config.toml
crop_scale_min = 1
horizontal_flip = false
arch = "vit"
fused_qkv = false
qk_norm = true
patch_size = [4, 4]
conv_stem = false
layers = 10
eps = 1e-08
max_grad_norm = 0.5
epochs = 52.5
lr_schedule = "cosine"
final_lr_fraction = 0.01
Rows from block 7 of a small multi-label image tagger, named by matrix and row number. Rows with one number belong to one neuron. Each number is 500 + 25 x the weight over its row's rms, rounded and kept within 0 to 999. All counts start at 0. Numbers have three digits each.
After each neuron's rows are labels from the 100 images, of 14976, where the neuron reaches its highest value: "top examples" is what is common among them. Only what is clearly more common there than usual is listed. The data: flat shapes of many kinds, plain or patterned, on busy backdrops. In brackets: how many of the 100, against the usual share in percent.
# fc1: MLP up (model.blocks.7.mlp.fc1.weight, 960x160), inputs 0-159
# fc2: MLP down (model.blocks.7.mlp.fc2.weight, 160x960, transposed), outputs 0-159

fc1.161:498533465509484511521505471487491460480502476492504456483516516499524444547540499498529537524485505487480511479446471528471522522482533498521500511521515529477493491487516482486530501476481527512535499493532510498569474475518491505506514482509491490467470486520506516510538516516427514524499505474494480503508469541516474461523530516525460535476528524457505499470488480546507463515518561528526496486483558474484494483503503501515432489473530470493493480484511533537484523495481481
fc2.161:463453510536530532513548488493541516503461509493503498486525491465478530496480517496505459516513490523478502495488499519478483499492491491463507463509512516524493488483499570500489493472535506526500501480513503521485517489466511518509472547493507460530429467512528477476483484453527506524488524534512531504471477531460481524511512443562439488511503528486483553517514514501495501500510467491480471541527515507475533491473518483508492516535503516507492509491477482504559466488466443
top examples: circle (50 vs 13.8); count: five (48 vs 18.1); purple shape (46 vs 22.1)

fc1.46:516525473476518512469499478512504517520469478543523526484482467508517482510500536487511508565512503454509503486487489459478516455499519482516517494467522519490501542451521482477505503545492508446506544552471471447472505492501473514490508491510567502518503517487482525534517561507523493501476482497480509537455481530475481511496484504488468530523448488502501553482504563505491468518525491503473539489506501508478499482550517518485479512523491523458501469510447527503509523504514484
fc2.46:503478475503498484468502531466522489527519502493449453538511507461479505488467515491497478487487514504500521487516516529526494473512440543486505458503528507454491482481518539522513490524528485532508496477504547521494512475465532478537527474461532536490518502486527478467544485479541491504487475536477485507488533534458496463448524501534489485469468477517486522506520459495502474511520500469487504518526445550447477506477520499519526531522466475445485524520501488489525498507527509
top examples: rhombus (63 vs 13.6); largest shape: rhombus (32 vs 3)

fc1.569:513516509492497514470498467508513477548482482515530470504497516539495481506482518493439473511502500492557492474437510464507506527507524498494533477500521533481515472498523536496513545489462502488534529519446476499519457506504519508461510535510499452449472511528493495505455512492539467518472491509504503516492514500513472497502548494549495525536485516550494511516500530503490482523547514547451492469477491524505484537476484536471486559527520484521503490522446517524525514521515497
fc2.569:505513504502510475510457515482479547514472498422579550497527490514457496536503500473494488511468555464480493502517484524459463486510511485449519513473508506511497513493475490512488511497510448495470482541508479498562471474487485515495513505507467516495520475517475539540492487522484515488486515450483476526558486484530507509506500526506491502507541516530529507513505534515513523469488468521519475479533505503507492517514468485529498437456503489531518529493483484553479495499520494
top examples: frame (56 vs 13.8); largest shape: frame (36 vs 4.8)

fc1.219:519494519500514520493494476508524467503522492503497507540509468465490476535465537481464481531477544503496491510478478501522494464491461520524519508499507527482490549502507492496482492504518492497519495507466500484459486478449493499501455523532492483480508542497517510505503533507551479482495502574515489507497534505507497519513520517538478505467488465469490537513499521506527464532535486488452470490510510496471523501477413485464495543567479520463510491480451514512547518482483557
fc2.219:505488499495505494502484520520495515513531487497499473505512503513513513533509486493505533481502481478498497505502498453496501519477546558475496471523503502520488475469516512504548508494480525472503474530496487442528555483524534552537465478504462504472469463483511515510539475514445483496532552486471480529520451493510506475537495532500504535495445515540499480456486499494500534517494454493514507507511525485508511463523541480491528461485547479540457529513502492544542443507500490
top examples: crescent (58 vs 13.8)

fc1.72:493509472476505480509527477566456496499463514517513514495485482515554481501508522479510521520535533501506605517500510501538473487521530518492504450517518526464471463506513483509507514522505511470512486486493473452503453464501535535475495479495564528497525466482470580528467490513488475463452509486519498487508513512494509531505518521482508507520521503501486500486480486537513487466480490508514506493497503518525444495458465503509496496494503525450497506541509492511490482478498519
fc2.72:495450534496497482485476474468528499471498491498506457492523522488517488468541472531484490529472474480459500538528535511490563510513496516522501527486518512531556526574473519479488485455510502502514496513466511497473518557488519496514454541467511496518477494505483468490490479511493485499495465508485502528484467491501528520552533480493518510499450520479551471512470500494509505530498541498511482456487488512503507462536459461492488478484531501554528521492498515531514499469459471
top examples: yellow shape (50 vs 22.4)

fc1.22:515498460480506499484496468508499542522509514538516531493493518526486456462501504467502534484472535501498520486456474485484459498508523539484548507505515538482482516475516509447542486481518535510494494538505488486487476530506459508490518537451487525510466501510459530514511513531533439480491523513496482514511499493510486462510519439517494506514478524452516523479496511520539461511510481551504472477485552518462504550469486508489492493537491540496510508486453499485525489437520514
fc2.22:533499534568497526501516477483496535483458486510520520481486494482479495498494526548471476535504482525476506477529480501434509550521486481507494542507524499501518517490473465480487515506578516544519501483544480519530446525501500510529498492476485507500498491460500508485504504521495479501494499469541494500489517497476524545473511502470535507523510519440533472535434504495493506456495523504513514471474515461507448507504488485502483442500500505500546489502511482475509471454479515
top examples: circle (35 vs 13.8); heart (32 vs 13.5); largest shape: circle (30 vs 8)

fc1.404:579525453521477516510495487464456498490482521533473470555494483497477492526529462479486498509492508455497496450491482522469481484530479511519486513480554512474538515493537477499516501489516459485537465495479486532524506460544480500514505511510500498473457511513483491487523526505469488508496491479534524548482498509524465496549551523508475510496452461498518519516491482529549471546517497501473522495490549466499485486476519505508491523455487482477497453491507526481498543495491515
fc2.404:509507479508517486533478529505476477443494540479525506482502456507486494480488517528469525471507495533558515522531503506506505513537488538472504500525548491480513480491456472481491523521495493479487458531511508514535521488517466544526521478519539471509478520484512507487513526526469481411472528496494552471517486489496499513505479506426494462492539472510492484497489522487495486518506467486501489502470528500518445511505527509453487494517483505497496428513529482529502527504528541
top examples: green shape (72 vs 22.6); blue shape (54 vs 22.4); its colour: green (30 vs 8.4)

fc1.113:533506469484489536474539482466460545491454524505494461503469507544515536514503517533491503496522482436511500494503476523457479528499515500512506488525489525507495514499532536481512469485541437513552513529489506506537472499523474496499522481470551505476458479458442521493489520500460499532514481491497479485495461524497508474496524497510494509531459486484509511476502486520486490527501541543521525490531527478529468521511518495511464517506540508525476460511566517509457505477494482
fc2.113:474545498516565478499515499495509516490528488492527496493551512423554522495477519500514492498469520539503507488530526517483542442544522468510507498560512480485545516519487502494529487484518521467522465481465484508502507469460523492458501524528506495486504519515508474501494505502518517478519499537499508516479537546469480502460520444462461514473512487484472462516507501485512498465489465526515478512478488516493473453505484502459490482491489459458493517478521511462517472513539502
top examples: purple shape (50 vs 22.1); circle (41 vs 13.8); count: five (41 vs 18.1); hexagon (37 vs 13.6)

fc1.486:502497488542493474470553481482473480487500497477508504495501462506527482507493497465521524545527474508498494482515493504534473473490488462511521477503505523479487498484492471500469528509538508476535495491517446490547475449508485561464487490533502555521485481532498512515486550502470479516515487473490525561492478530495487471536499506547475497506514499495505528486494534519511508522525505505427510502531503510498442522455467484510506553494520497447463448531474530504520521498486499
fc2.486:515519525474471533482488534506464494530465476503512512485524498477533506503490492493520490524524522479491548491496488525469493460523525524473509518438494509501517479519477480550487504489470472497474491524493512540487467496519453474519526515492548447502484543473501491552466497524531519485480519504489475481486508498498487530503453475474504523536536476514496458531510495517484531490501494500543527509446465485480503486542485495487456448495465520530537512447543492537484500464477528
top examples: purple shape (58 vs 22.1)

fc1.632:530525466524489524510497483507494506504492547525548523523430450519475491495487509500505516471499532490507554503553517497499493530480484503504465464490501491469506517493495490504452501511483510470464499519520480505494510471500454478487485506513541479502509536503510518487497542546473501454480498500472540488500485532449520515448464511467516503513518470515505491460500539521508469481536483536487501479515509515501509504515519496487473533436452541494491494533534487499508484525486585
fc2.632:476468502498449501486513518501507543499454540474495467462482512462499484534537489483520513519511493537489516437500502511501520514540539503478507489514513519529497512510508512490481510470534459497555527500534470482496482510484496500503542508509495510496432467522492462517524521463482488516472478486541465519483480499504506514548537449521532467512477513490481539516523489494492462507488503485539462538491493532512511475505462501499532458511512497511494478491504483482506510476553414
top examples: circle (52 vs 13.8); largest shape: circle (43 vs 8)

fc1.18:482518526537487511526528475497510473513488506520501507528498477476495513508500511534482501510487481465500487482538505475541500553478496483499480509479486513474562465493485455491455500516469465488538495467501468516516483491494469514481488514584507434479521478504505506491500516511440490536529516470504531496505480500445487536547517532509507523452503492519467532485505515548491502498550543512481504481487507461504496473525451548525499535455501512529508501477507513475520538498506510
fc2.18:495469472521514519475522517528525472523507513488513489490495479538510475499492520486477542504502553514497503462492464523506431445504509488503511524538533518467473509461530519529508528527515509533491522477498506502487496477492534489519499501475517529512505515491532515496464496459558489502476489533522461469460518463543470462512483453505461453500476492487481503502519458463508478520474478527488496536515477524504482515461482493452519541548450499459458495508494507492504525522531480
top examples: green shape (46 vs 22.6); its colour: green (27 vs 8.4)

fc1.82:466523487513484490468515459557459501542485466512465525486523519506514482522459539471507450499535504493525524506492498458512515501508537482491491497474508469490459483485514494475501503486502531517485441520498494461523504476541504519424450470480537465494494503505496555537511509510493499492489486538507532524476548567487452501519531521523489503505515533472483498496483531523536506511514482509524474483484506504510481531505518545531480490534507493470466519524458522473509485505500507
fc2.82:476467473505529493518455500536507456509495494517536534473509499526529490497526502542487489472538516515535496496486453487482522532499494505518473522474519477548481499550498485454525504510499531513477496498478525499492526517472544509515495481494526485494525500516437490504501494471480510522504471466523508486474468465499474517542543496480474516471472528479495564503516518517517502453505461560510464470502453495507513466480482448498528522499480531514531500513488445480491512560485516
top examples: yellow shape (54 vs 22.4); orange shape (49 vs 22.3); its colour: yellow (25 vs 8.7)

fc1.272:494513532505507520522460443525525528539512499507494510465478483519508501510498537538488515497494520497534486457496513499533505522462537462500524487493543539459524530457533534487453499502471497495484533497454484499482462553491496477446473481506512450484524514499501519524482506514561476516511504500501506502508520497478489534501504505516470513557526473490502545503516539505498477520537532528472487436463488499468482484541484530487497523478489509494524483497450525475503534530502471
fc2.272:517497477487475490515510501481506479503512502483540503501515504507443505467497488536490480502503502518476505515455502530502465505541503534513532485515517467495484521463504544521508499469495543532511508492533514483505549497487514504491483489474520535514550491499511502495448461530581535561508509525477491521545474486479514501460523453469510500529449519501445464501499491461497497485492502469505489475513480545486466490460504496501536516483547431490494497472489503508452496527499524
top examples: gear (79 vs 14); largest shape: gear (64 vs 6)

fc1.323:511527506512513514429532473491422493498526505526476468527506514535557512523556470516501505517522452477509512502473513499482502483475515486470518560453534515469481491506520489457489506475514520516533544522486500516484521479549489507469522505503489503512470481523497502505465505496512490474526490534506490508474473569494496434524527526542480521477529503475504527463517477558534501513520494493465525482485498485505469495515520495492502503477499517502462481490479517453503499472513481
fc2.323:518432514523456464554472520516526472473509478492517534478514512492485479470502484491497492535506519442459457519492532535504498505497484453454458502526518535508514488512516512501530471474512496479518560478503481512480470476481518486567467473491496479515506517479504502505481486486507489513472522519475486497526517498523521539514493509511482467489502493527533501518488536504516521481476557536530452513517514520467537487505494479479512482503525500508505497516494505583519486480441476
top examples: purple shape (99 vs 22.1); its colour: purple (46 vs 8.5)

fc1.63:532508519536495494473508440544484501513506500494508517501508508511572507494497487490489551547522501489523536455525493501529528492502544471488484493492547563514515528475502442495480531515453497497484522492496486475509489491535455543428531531510495475512532480514470575501475525518497498500508521496494492520499505484469486459511475486496484513543524482493486521515519518492482498506501518536484519468503513463487446474520468521508478500466482498464497477492504518466470503518540489
fc2.63:489520515509485496467526460554526554528508499511477452504520500494524520525508512488508532510515455493478515497509497535502494527468478533526498504523495545518472489496527504459531481539516509522488505510464511464488499507530492505502439463540468482519456481490459498485530512525469481524467477470483460530462489510504527507515533465537484507535494523464522518508477488520468522516519536491503548446494479480461505508534533492464470477506484495499450513496476518539537509456486473
top examples: frame (45 vs 13.8)

fc1.428:550499489494514501455503484542467502503497498554494459541479460530520498526503528488474542501532518469460498525500493493498467484457491488534520469509541509456462506462554541495495481498513514491497533522476499496493520465542461550484500500523474521500522531501502501528549475496539480513487488507512473517515478498482504455475532465527435498533516465483496518478497521485503505512504476558480540495521500503478534502468527501472496532467492501475492509453470508519530462498506511
fc2.428:476497486495477466526521504487504501477494502507482563458469500490481507513527467541508480512525495490515500502506511504478501509506481435518474500482540488504521484526454452517492532494488493461492518545530453498517469518493499502505484453512507490508499504483530507519474486507472529443506498508541548516503521568474525530506468552476509521493521489508539499477486477507487501520479486504537489518404494513500479490525535506529506456503458506512474512579488487501495514488483491
top examples: purple shape (46 vs 22.1); square (36 vs 14.2)

fc1.28:533501487518461532487506475518483486511504498538489473534451494547526458476490503484484517455556510490517566521493506508519470495476538490511505445504545480454497528470512504488542548469489506456535478492521498494537493512533481493508497473493533516484509455456502503530500512536523492482503534534501492514508494483459478465465503448511487534500543497491521488453510523500528443493498498495504508474464527496510489497494486510508472534516518485482545488548540520517533488492486488
fc2.28:481504449444479479446491485478499523537517510493458507487513489511500491499472508481558522543463513526513492548497510552502500453489482561510515485477501483505487462505506544496483495527491473523488511517491497509484480478506492453496500455503513537491533476558510500491491482503511516503497474481523499506458529512490499442522482506511470489506450463503545533491523453529550468502502486496498544477487477546477488495499545481502481533511443497472476537517489497531519523508502513
top examples: rhombus (48 vs 13.6)

fc1.41:505544495413515515436512492501449496511500520509494512523522463486500436543492533464495508532481514499500504461467516481478521480480504500501518534479480514481448485497530497489535512458527526522478461531466443499513500526528495516460511496469519535510474540518502490544515525501508468478494497517500489553495514543472518462468526516526502520499486500485505535514478522495509488515524485465445508495511509525489462527513517489523470489517521549502501504521454530478516491494492498
fc2.41:504490478507491522481455485513520462480531517521533509472449515555498530454512494518528523501544530497538490536504503507511494519516523496477471476477544488495521513483525438446499519490481485521517588484505519491477485509492543492508496465511489466469533479501483515482461492498517492492505489506526473469520510509518483512519500481492495509541506479470511500432475464501535483488478433550531499469484496479503506502489487500516475519474487539480483452513515491502503553540501516
top examples: yellow shape (47 vs 22.4)

fc1.341:491494450464500539476503497526507502535513520566510510478444512501487499489492520517501496481511499485508505529509516500494498527514518522550500475504532516487490535444509499460510457485518504481495533554518489496491538518496464500519460494515483494483506480474489523488533511548511488496498498512484511495490486524487484472475513460503522499566482537456511495441479517528521408515494441491538536485465514478483508501465488514504501493534493521482466513466478502490525494436504526
fc2.341:525527516517511467521538511517508532538456489472483496507508481489504479539495510500510504503459487522499475467577509490468501521530461503493480545502484492471525534529497430504485488537525485523544506481533451541543456471475525480514487539474473530500481504473523517494542534519479501508497487469511494479497480478536474515527509474532502473475454504507509486539480486534493452514484529479484500511495489495507477524492472483509481468531509481522558495522490506480505519466531553
top examples: circle (66 vs 13.8); largest shape: circle (50 vs 8)

fc1.563:545500450486457529476505495508485499537523518541503502537457483524507453513514477507504503452572527475503520525499495495492509502475502513522485445481538469445484514457513480498523512448488497476545525512530458511522491472510492494500476499478494528472500498431499529492482490526529507486492518555505482497478492525472508467479522462510505509523505473523527489437509488520530449493515444493495508498478517496475512507486490495521480519539515501486523498546525490532522489511464523
fc2.563:519517424466476529461495482515498509549480528504474469491443468512504490515459539463532531510493567505534528537506484512525487469527498523491502496470535504464482447471493513499491522500477466479489509503511499517502479479492499483503467466511523516494523497549505536509479485481557505472490461511511506519444515482520483472486491502514476467549481491494536508506509454495522451505494467498489518506485492514507461531480507480501479523568463507475496502502498507530478535481507525
top examples: rhombus (39 vs 13.6)

fc1.222:492474512472455527508516465493500476463479500500451512505468500515526470530476529543502515520561495502525547528484531469525515484499531507485493454456503510528455530478550482500453514495516469478508479494455460504464432463537487485482486470510498505481523465476480556553495525533487511505497518514499512532480515484505486540533507493487509503516486474518481507501490502544541523522484498530516500494501502480538450494480455481516520529490471543473534495485513491491506511496511512
fc2.222:536507447512475503522570515565489475507503486491514479483514540493487503467493473450572448484491474512494494489485484438502493501554537508499464489494523506516522479478494509495547504492519510508503479501518541464505524493502516479529533523472570489497473480517496491498482491499532503491481480505462479493544502551485511479482508494473546512533486528479468496486503464498504489461472461512559500511528505495516483481482525505529532486493507469458501541488522496515469517494517502
top examples: green shape (65 vs 22.6)

fc1.593:527525510496521514516492457510514508519511484525479484500532509511501486494486524522483520491476474462534482466445501513536480515489510517494561508504520542466494472498502510484466508528462508488502523496452523509524453502523528518521494486528471457472505522489490496503500511528511449519507528463516552465489469505480483502506537516507473532490507493541488521526487509502502480461546531492431502437483506530491438526481506522479484533512501516505537491490469510519505571447481517
fc2.593:462501469460535421533501526478511510476464494475567528463524546497488505488489484515496446477465526506443485494479513492468499490524516514466517524502462494525510534505469519483510515505531496514476467510503533477519500535464514513497529531488512503531522475488470448466508490472545520495504492526505500534552463500535532516487475503488494498508485555510487496511507500509491521521468485499536512485527493510509489492511467459518504452477527485541504523514462512550472518508508472
top examples: gear (54 vs 14); largest shape: gear (36 vs 6)

fc1.306:518525479499474498489458500467492495497504501496488477521488517478545527487540471527462494490542517498523540467503510508479539496515483570476523539495519507521522535516491461523522528508524474520497526501512515491476493538516529482471531515479473481462510525507417489484522523502489480451476512517485516518510499430527474512532519474496499514509506485510532512536503448529509445521543521519473486485509512468488516519506470505529478481488490495469502427483475492542470514493488491
fc2.306:531517516508437509507552507460488494484499502461479502501472471476447538475507505510500504512525508483502487453498493522481485495551513506514503536529475542523483489503481514506495483449472469485554489500474519497480472479509465435535509485494553451518497546490498474520494566529517526496515488521488466511524525523486489485471519503508501478458494476486504475500495528494475473529480504558506482511480505527467523503526522525490495483499523463494532458534558521480490546510490498
top examples: purple shape (58 vs 22.1); frame (32 vs 13.8); its colour: purple (30 vs 8.5)

fc1.525:525546489483510502486513438520480497510505470538508498526540531502529468480492493459488526523492518473462495487435463472520497484498531530521547513500507521511431450489528534482532475488492522483511442491480508477486499515522502538488508535491515526524491517507458525525500498536514444484511556499486483529489487508497533477492504494526449538520483516506490514505503511506513520504507522521460544430542522490476485543475485506489476515517496488478500516502470551504511504499491487
fc2.525:477488477485530479554496496488558466464477512495564557457489535507494517516465515553492476464464530513477482505501502451485504511512517465489485477521479484518523560497452510498486524474464505500469488521505534489517506544448536515513474509515530461496530468476500466494519520457537487508511487538507516500528475488498487497479479515474489520495505538493477499511514482461458479509470477487527478500476468496544489487496468498536516513504473483530512494497494523542473528535528492
top examples: gear (57 vs 14); ring (36 vs 14.1)

fc1.348:494515514538490500528501470510504504507507465548449469506503533516517521448502473540463477541501445479509519454459473529464544526487501483556470475550529491505520524549543506478493489515496489461518502480489500502508485524491513486513500508497518536469495509493461490471479485499491493504498499470578504506494523517450504539503527518549474517529481509488523526493471480500519525513541502512518484478509507463473495459507529532512465544455497493501492484520473487465501533509479487
fc2.348:507537464484465497487521474548491496488503544457510539480505497542463510544518503488510485492532480498524513516498515496528474524542521516492500489475499513528475456492476513469551533511464503456473504496498493480523545450535517536460478499539525505520480463535497536518477500547488529465517472500491506478529501504510471509517510535470545515545521523486487483482502463472465524489489457505517464491517529523527468490491497475514492484498433477537452510508519473506465501511487497
top examples: frame (71 vs 13.8); count: five (47 vs 18.1)

fc1.743:513484485493490512444532481522478490511532503524464491544491474499485478493485485504476484541570516486514489502504493502539522496477475515472518486468541499452453501464537509490498524499511518514503525486468477504487470470499496497492486463504496526501562505512504503510516528484569507535536471531498494529492546516458461457488511494537457493486498473494521548495507490501509504528555476491441534502538514492509501520492499471475502538505499518444462486509460504493541522523464508
fc2.743:521458482530521546526515512514513489493528483521444446481570534480515523489491503500541512517474467444497510475477522501518509506521526545521480492490524501505514502490540528499536463523504471513501516510479521448493534510505513485522512502527495474463502493495486490509494502528514486523548498497518433449491497536488506467531525466488496524494456503476417508492490490492471489485506515453520513498520478509455475458540491470486522517496473496479465536482519498505502498512542493
top examples: crescent (75 vs 13.8); largest shape: crescent (39 vs 2.8)

fc1.503:476524484497507503513546489491523480526502509498494510489482524491504472521495536495498497537488462523507475459482463537515461559497521455517526531527500497464444520478476486447471518510485497508494420458481515499502457480517533530520499521516572528459482510505463506489505475499486510500519501499531520516517514512489493491459537480518464549499563540479474492487536479486508506472512530502483488495505536509482473524487480530529461516507501487513487468532523519460461509515481500
fc2.503:479525517499472505498537483503476462455478498485481494541477451542521511520525501496485473500521480468482521480502528466477512473460459471505525508484485520471488480481563513546504513490559513524551533489466474493513506439517528481444510483524487519494494521501538463495510535481501533492485482512508503490484530539511477486528517516516490479474529450476475543487543523520519532518508515518493485504523479512556493476483510472524458522469491502496469483527502474460518520515480468
top examples: frame (32 vs 13.8)

fc1.282:499510502488524500493536465498496513496470557486497524511462467489480483517500511518517512503506514479497565502515462532475532533514519486506513439481537503494506514472517493498497503553502524488486471513497457440524492488495425543439485454464504509510480520512508544519517484538517510512484511517497533520491527551471479471495490540495505491517499486455491524516499556513492477497500473475470487486508517506512492488461503521523511492458484491424520510546477512472536496485521506
fc2.282:495519474496488500512481480459474489469536501464514488473552501474504458488482482494500477461488498538505482515516498489515519455545484502487507515494481466485463511522477494537499511483483528521559481496530503527494489471513497456483532522538502515492515493505528498548520539532520565483547525496487489493514456516512457468470478503492556513456528497528493450507521487481513443478508510480530517504479509529493496495497498542491491509523500426523473489482545552500519506482534521
top examples: rhombus (34 vs 13.6)

fc1.155:474542471489442477480479477478489497531504504503463472494517501542521457489506513486507535496500493475501546473482500484500480490491526518514568508504515558498461484502518483465491510506511483526513492493485515465529485467534486515489459523493561519511495473531456513508523506519451458474520530473465545508489495520506530453524535515503479529470493522484493501466500497529501446537497549512515511479524520531474480534475470528512462548508514507496491462541515517494525517469507482
fc2.155:490479515512526500510520472485521531506497505503488523457461528459504455491486517498528525536470492566485450498505474511537445478546503462511509523526480501501498512505503522482466478489513527521512540482512508551456474471451480509513497554473492521521503509504485538464522519501504516530507496521503513503533515488506488512483487491496522481528496518464475514497475513491519507501479505513485464469484510494461505544471487518475512461567516521496522497460449580488457505466521484
top examples: circle (49 vs 13.8); largest shape: circle (30 vs 8)

fc1.83:494537532506503475465513468507490502505483484485511511524517491456551492528520469525452516514505475474474494493539487518528533510480512465538488530495481479503529466538484483493534508521455541505464478499499470473531527517510473548426447516483513506523520517531484537541472503526457497474506502484495524519473516551454493503493487509523502546498484497513523506525580519506467512490540531496483490474518512494480459527497505493480469472484483496501498513544505503477524479504463510
fc2.83:483523538495483468493495488489491483493471489525483529488483528535486528450496498513468474513511457536507481543474503529473460523508535497508537492540438528509457498486515495486494481462510508474542515463519511505489513493509542440493511490526484502543489465475464494489510476516494478504469539547515527547491510498497508510495513560529479496502469535518508504476483548500521514501488465540510467466489494506510536496466500547505527533504537487476526484514457518467498540477449491
top examples: frame (59 vs 13.8); orange shape (53 vs 22.3); ring (51 vs 14.1)

fc1.493:521514486501486508483504486504513487485440515524503536516476515516522477503535503467493485512536480493480498480477498513450509478511489499506499545500508518509487525465497480513523486536485540442545493500464508482504476500479491467497522446491567499489499548482498485485496537499512528506456489528469492495456538493533479510504482491485526569502446541480486483518509523516503445498487492517512516496470483498545514494535515520517475525540463499453542464516521476546454547498499486
fc2.493:479495489462477507506511484467499491493555521479477487468497464499494555513484530485484534473487534510517542513534504480540477452510493470413539466479508529484478469523507454495477559451508487528472520497552465505474468459507517499489476514516454509497527492543489525539540498481521521494520501490488529521527485502531503467507489506488494470512513483531525524500488457479546510517496471520494447494480518480502467539505515481490516503500482512531490480495500486518490469533489515
top examples: rhombus (53 vs 13.6)

fc1.224:507517455510521484487492477509471504524502464505485487532524493565515490495523480502488505480539496522506549452544503499457494477467486525503548500475495475498518503506496528496445513491512469502498489462478506459495522512524530478483502540479526468512467472507546557516468477495469526462496481494487552492464474489534506481516528485529533503475488477508501547481546471505513480508504514521480494496506502521516488517539524526511434521503469501540486492551533489438520534503529498
fc2.224:518449522521499514484516511478498468457504481517489494527496486466493547508491519519485483496509493448541490499515515502488518483531487514495493471491548490490494519498480498474522508500525441529504550511501502516491504489486496484553524418508511496476510499507499471486532539502533490501519467530498476510536530521436509489508548490465517460459455463482496509501495535523523508494519539484471471497501510547515528514490470469448523508491487551483510440500481442504513533495507516
top examples: purple shape (48 vs 22.1); pink shape (47 vs 21.8)

fc1.271:536532516482471521462501476475470495488477524489526462550491425539485483493477507486516501502508462483498491521467461537493498470489524529509568531515487535479488476494486503522519537505515495504530492473456515486513484495574525525492489502451514526535458510462485501522494491569529522479499565496495507499506466487517533497459503497478480505533484511509503464526483488495494512502489541491478521469492523505504476487479484537541468495528518486522507488506550522498481519464495508
fc2.271:483484491454496499469495532486467498539483495514471494444468504483459453503526511507487503537515509578529501549497466482506531469529484528512525508496509485518486500519495454483516510486517538537519502493496464523471492496496425477525479508496503512507529481514477488466507520482475508468518481477458545515469500482498507541499484481483497490505498522496555504486477525528530469521473495476529519551451487526469526474498518537467516479520512490462533527500499508544510475464466514
top examples: purple shape (50 vs 22.1)

fc1.295:529501445479453497484492488511477488544517521539501490519472517502498431481527474469479501450555518496516536513493515478497484499477496507515488449495536487445452491500516465481548523451490510452518499509541462497536469489513495503508502500506492549489491493460490511506510509515524489462500525561509488508500509523481504483484527458517512529498533491524523508460506494527537438533518443493503509490473519505507521529495476498488484530540506482466504502528509498526534486478474488
fc2.295:512506444480486500459467485488507492534503512505477495510513486519491492531452533480548535507474526477510527568523522520516489463534488530477477470464539480476486441467498536518487485540467461493504504514509531510511509467491516467508460437481517528481533480501510531494486475520544530518518495497498515485480484512515489452455475508500470491511468482486531501486529451517554475492505495493491531490493491500499499499508519506523451529501443482485459528513528504528500513488519541
top examples: rhombus (36 vs 13.6); drop (34 vs 14)

fc1.696:540505443543515510457536488486486492500475493518525539524479494488505487486502467493531522523503499495508501492514502502537498461531504464522492499467563515523546533489507501518507568547533482457521504498500468472495506503482469520465489528520493501520515507510525509528484474511560491471498508530532502522470512469484525511500435484476494502518501449484490556488548545483547456483490498504463512489516498465527456440470484495509507519493479495466493502492483480483502494480514511
fc2.696:488498509469529524507535562536504455548506472496482462472530496477506539508456522511506469456501493521509471498545470505459483482497485513535493459502464500528483442529494512496500490497512533488473470526524504537522519524478514507507500483492550519475480487466511517493511539469492497513512472459520453497512506531488504472516523461515527500512468477467476518515483485447491473498497452489533484593528487511529494521519519465476504505529486511489498499496514497465496522490541506
top examples: rhombus (31 vs 13.6)

fc1.462:549500477477488531511491495546495505513475501524510469540445480534512484507503497551445530494549526466499513451531485476495476508529512450462532505508527514444514498472500480513462469474526488458493519509492492480486527468567509494472512510509495479490521474478501515518527499525493512509504511500497523483497482524503462456494552499505502509510473522478507511495519528523520499500494499540501475476497523522549487539531471483503473516431481474475508453517555508468509483500495471
fc2.462:476490523535524504510515506548520510484488492498503499501534514513524546517473536466543484469487500478541546518500504501512500540546489520465479441504525531527520463522498524533492488574522458502486471507476548481506476486523515541492530483477541448483456485481510467469511478462468451507462489489486482499521533513520504520507504475498499468507505474501459495491496485485496542486501491547524497541518481450521448456509503514494511498473490517480521511501511458501483487499524516
top examples: yellow shape (49 vs 22.4); orange shape (46 vs 22.3); count: five (46 vs 18.1); rhombus (31 vs 13.6)

fc1.394:498495500477474533493497496476507531462488500508491514483449488528479505499500531472487489520482510477517497493453448494511477539500513491520484506500482495495453542478506466514493516485535452511501554471497518500507424506473473530521534466492498511473454494420463508482505493503512506537492503495526483480538443460526532563494467516522496503552486513510485530523474468514503482511490511502493538498465513497503480494473513513525516517538542510506503484480515542532457545490479512
fc2.394:514493491459524463474482531499509488506523513488519510520527513508496470501493489517502487539512498541496498481549489512477519449517513493477501489515513478538525510502480507479545514487509516496521478544449442438491541511517509506468475527490493495510527493521543469531504496516494500451481528479500544493495509494494492456465504442499489498447460503471531516479512512513525499449478472491531481565505514520501526509512472499462479492486459466513497544502498478471581463499507498
top examples: green shape (51 vs 22.6); yellow shape (49 vs 22.4)

fc1.360:512517511514505498512504466494528491484540541498543563523478491513510483488505466526475492539503520521504502487507488520524482484479486480497455504500491460528520549465461502502491525491485477500500492532507497513520437496466481515469504544534500535535512530506543521496461508535508480488488514548522496484486523500467516522478487495493490530474496435492467475510525484510479511488524523512440469458533527514506470538510454465506471535461517540518531488525493508495476500546455538
fc2.360:480539484494467496480504535494452491525495472486480462475523428463533482474519463460521460535492496481512502446502481514496504487487476496497523503511523529490478495541528487501514513511522475507524498486518453515528470459492512513517565520508506528488465505524469478531539547495489458477473493485504497552508506510499487485541531504541469515486478470535542591510531519510501465537538504517498503520535494531474476516504509496507490488508498506469502483504493502507487527465478490
top examples: gear (64 vs 14); largest shape: gear (49 vs 6)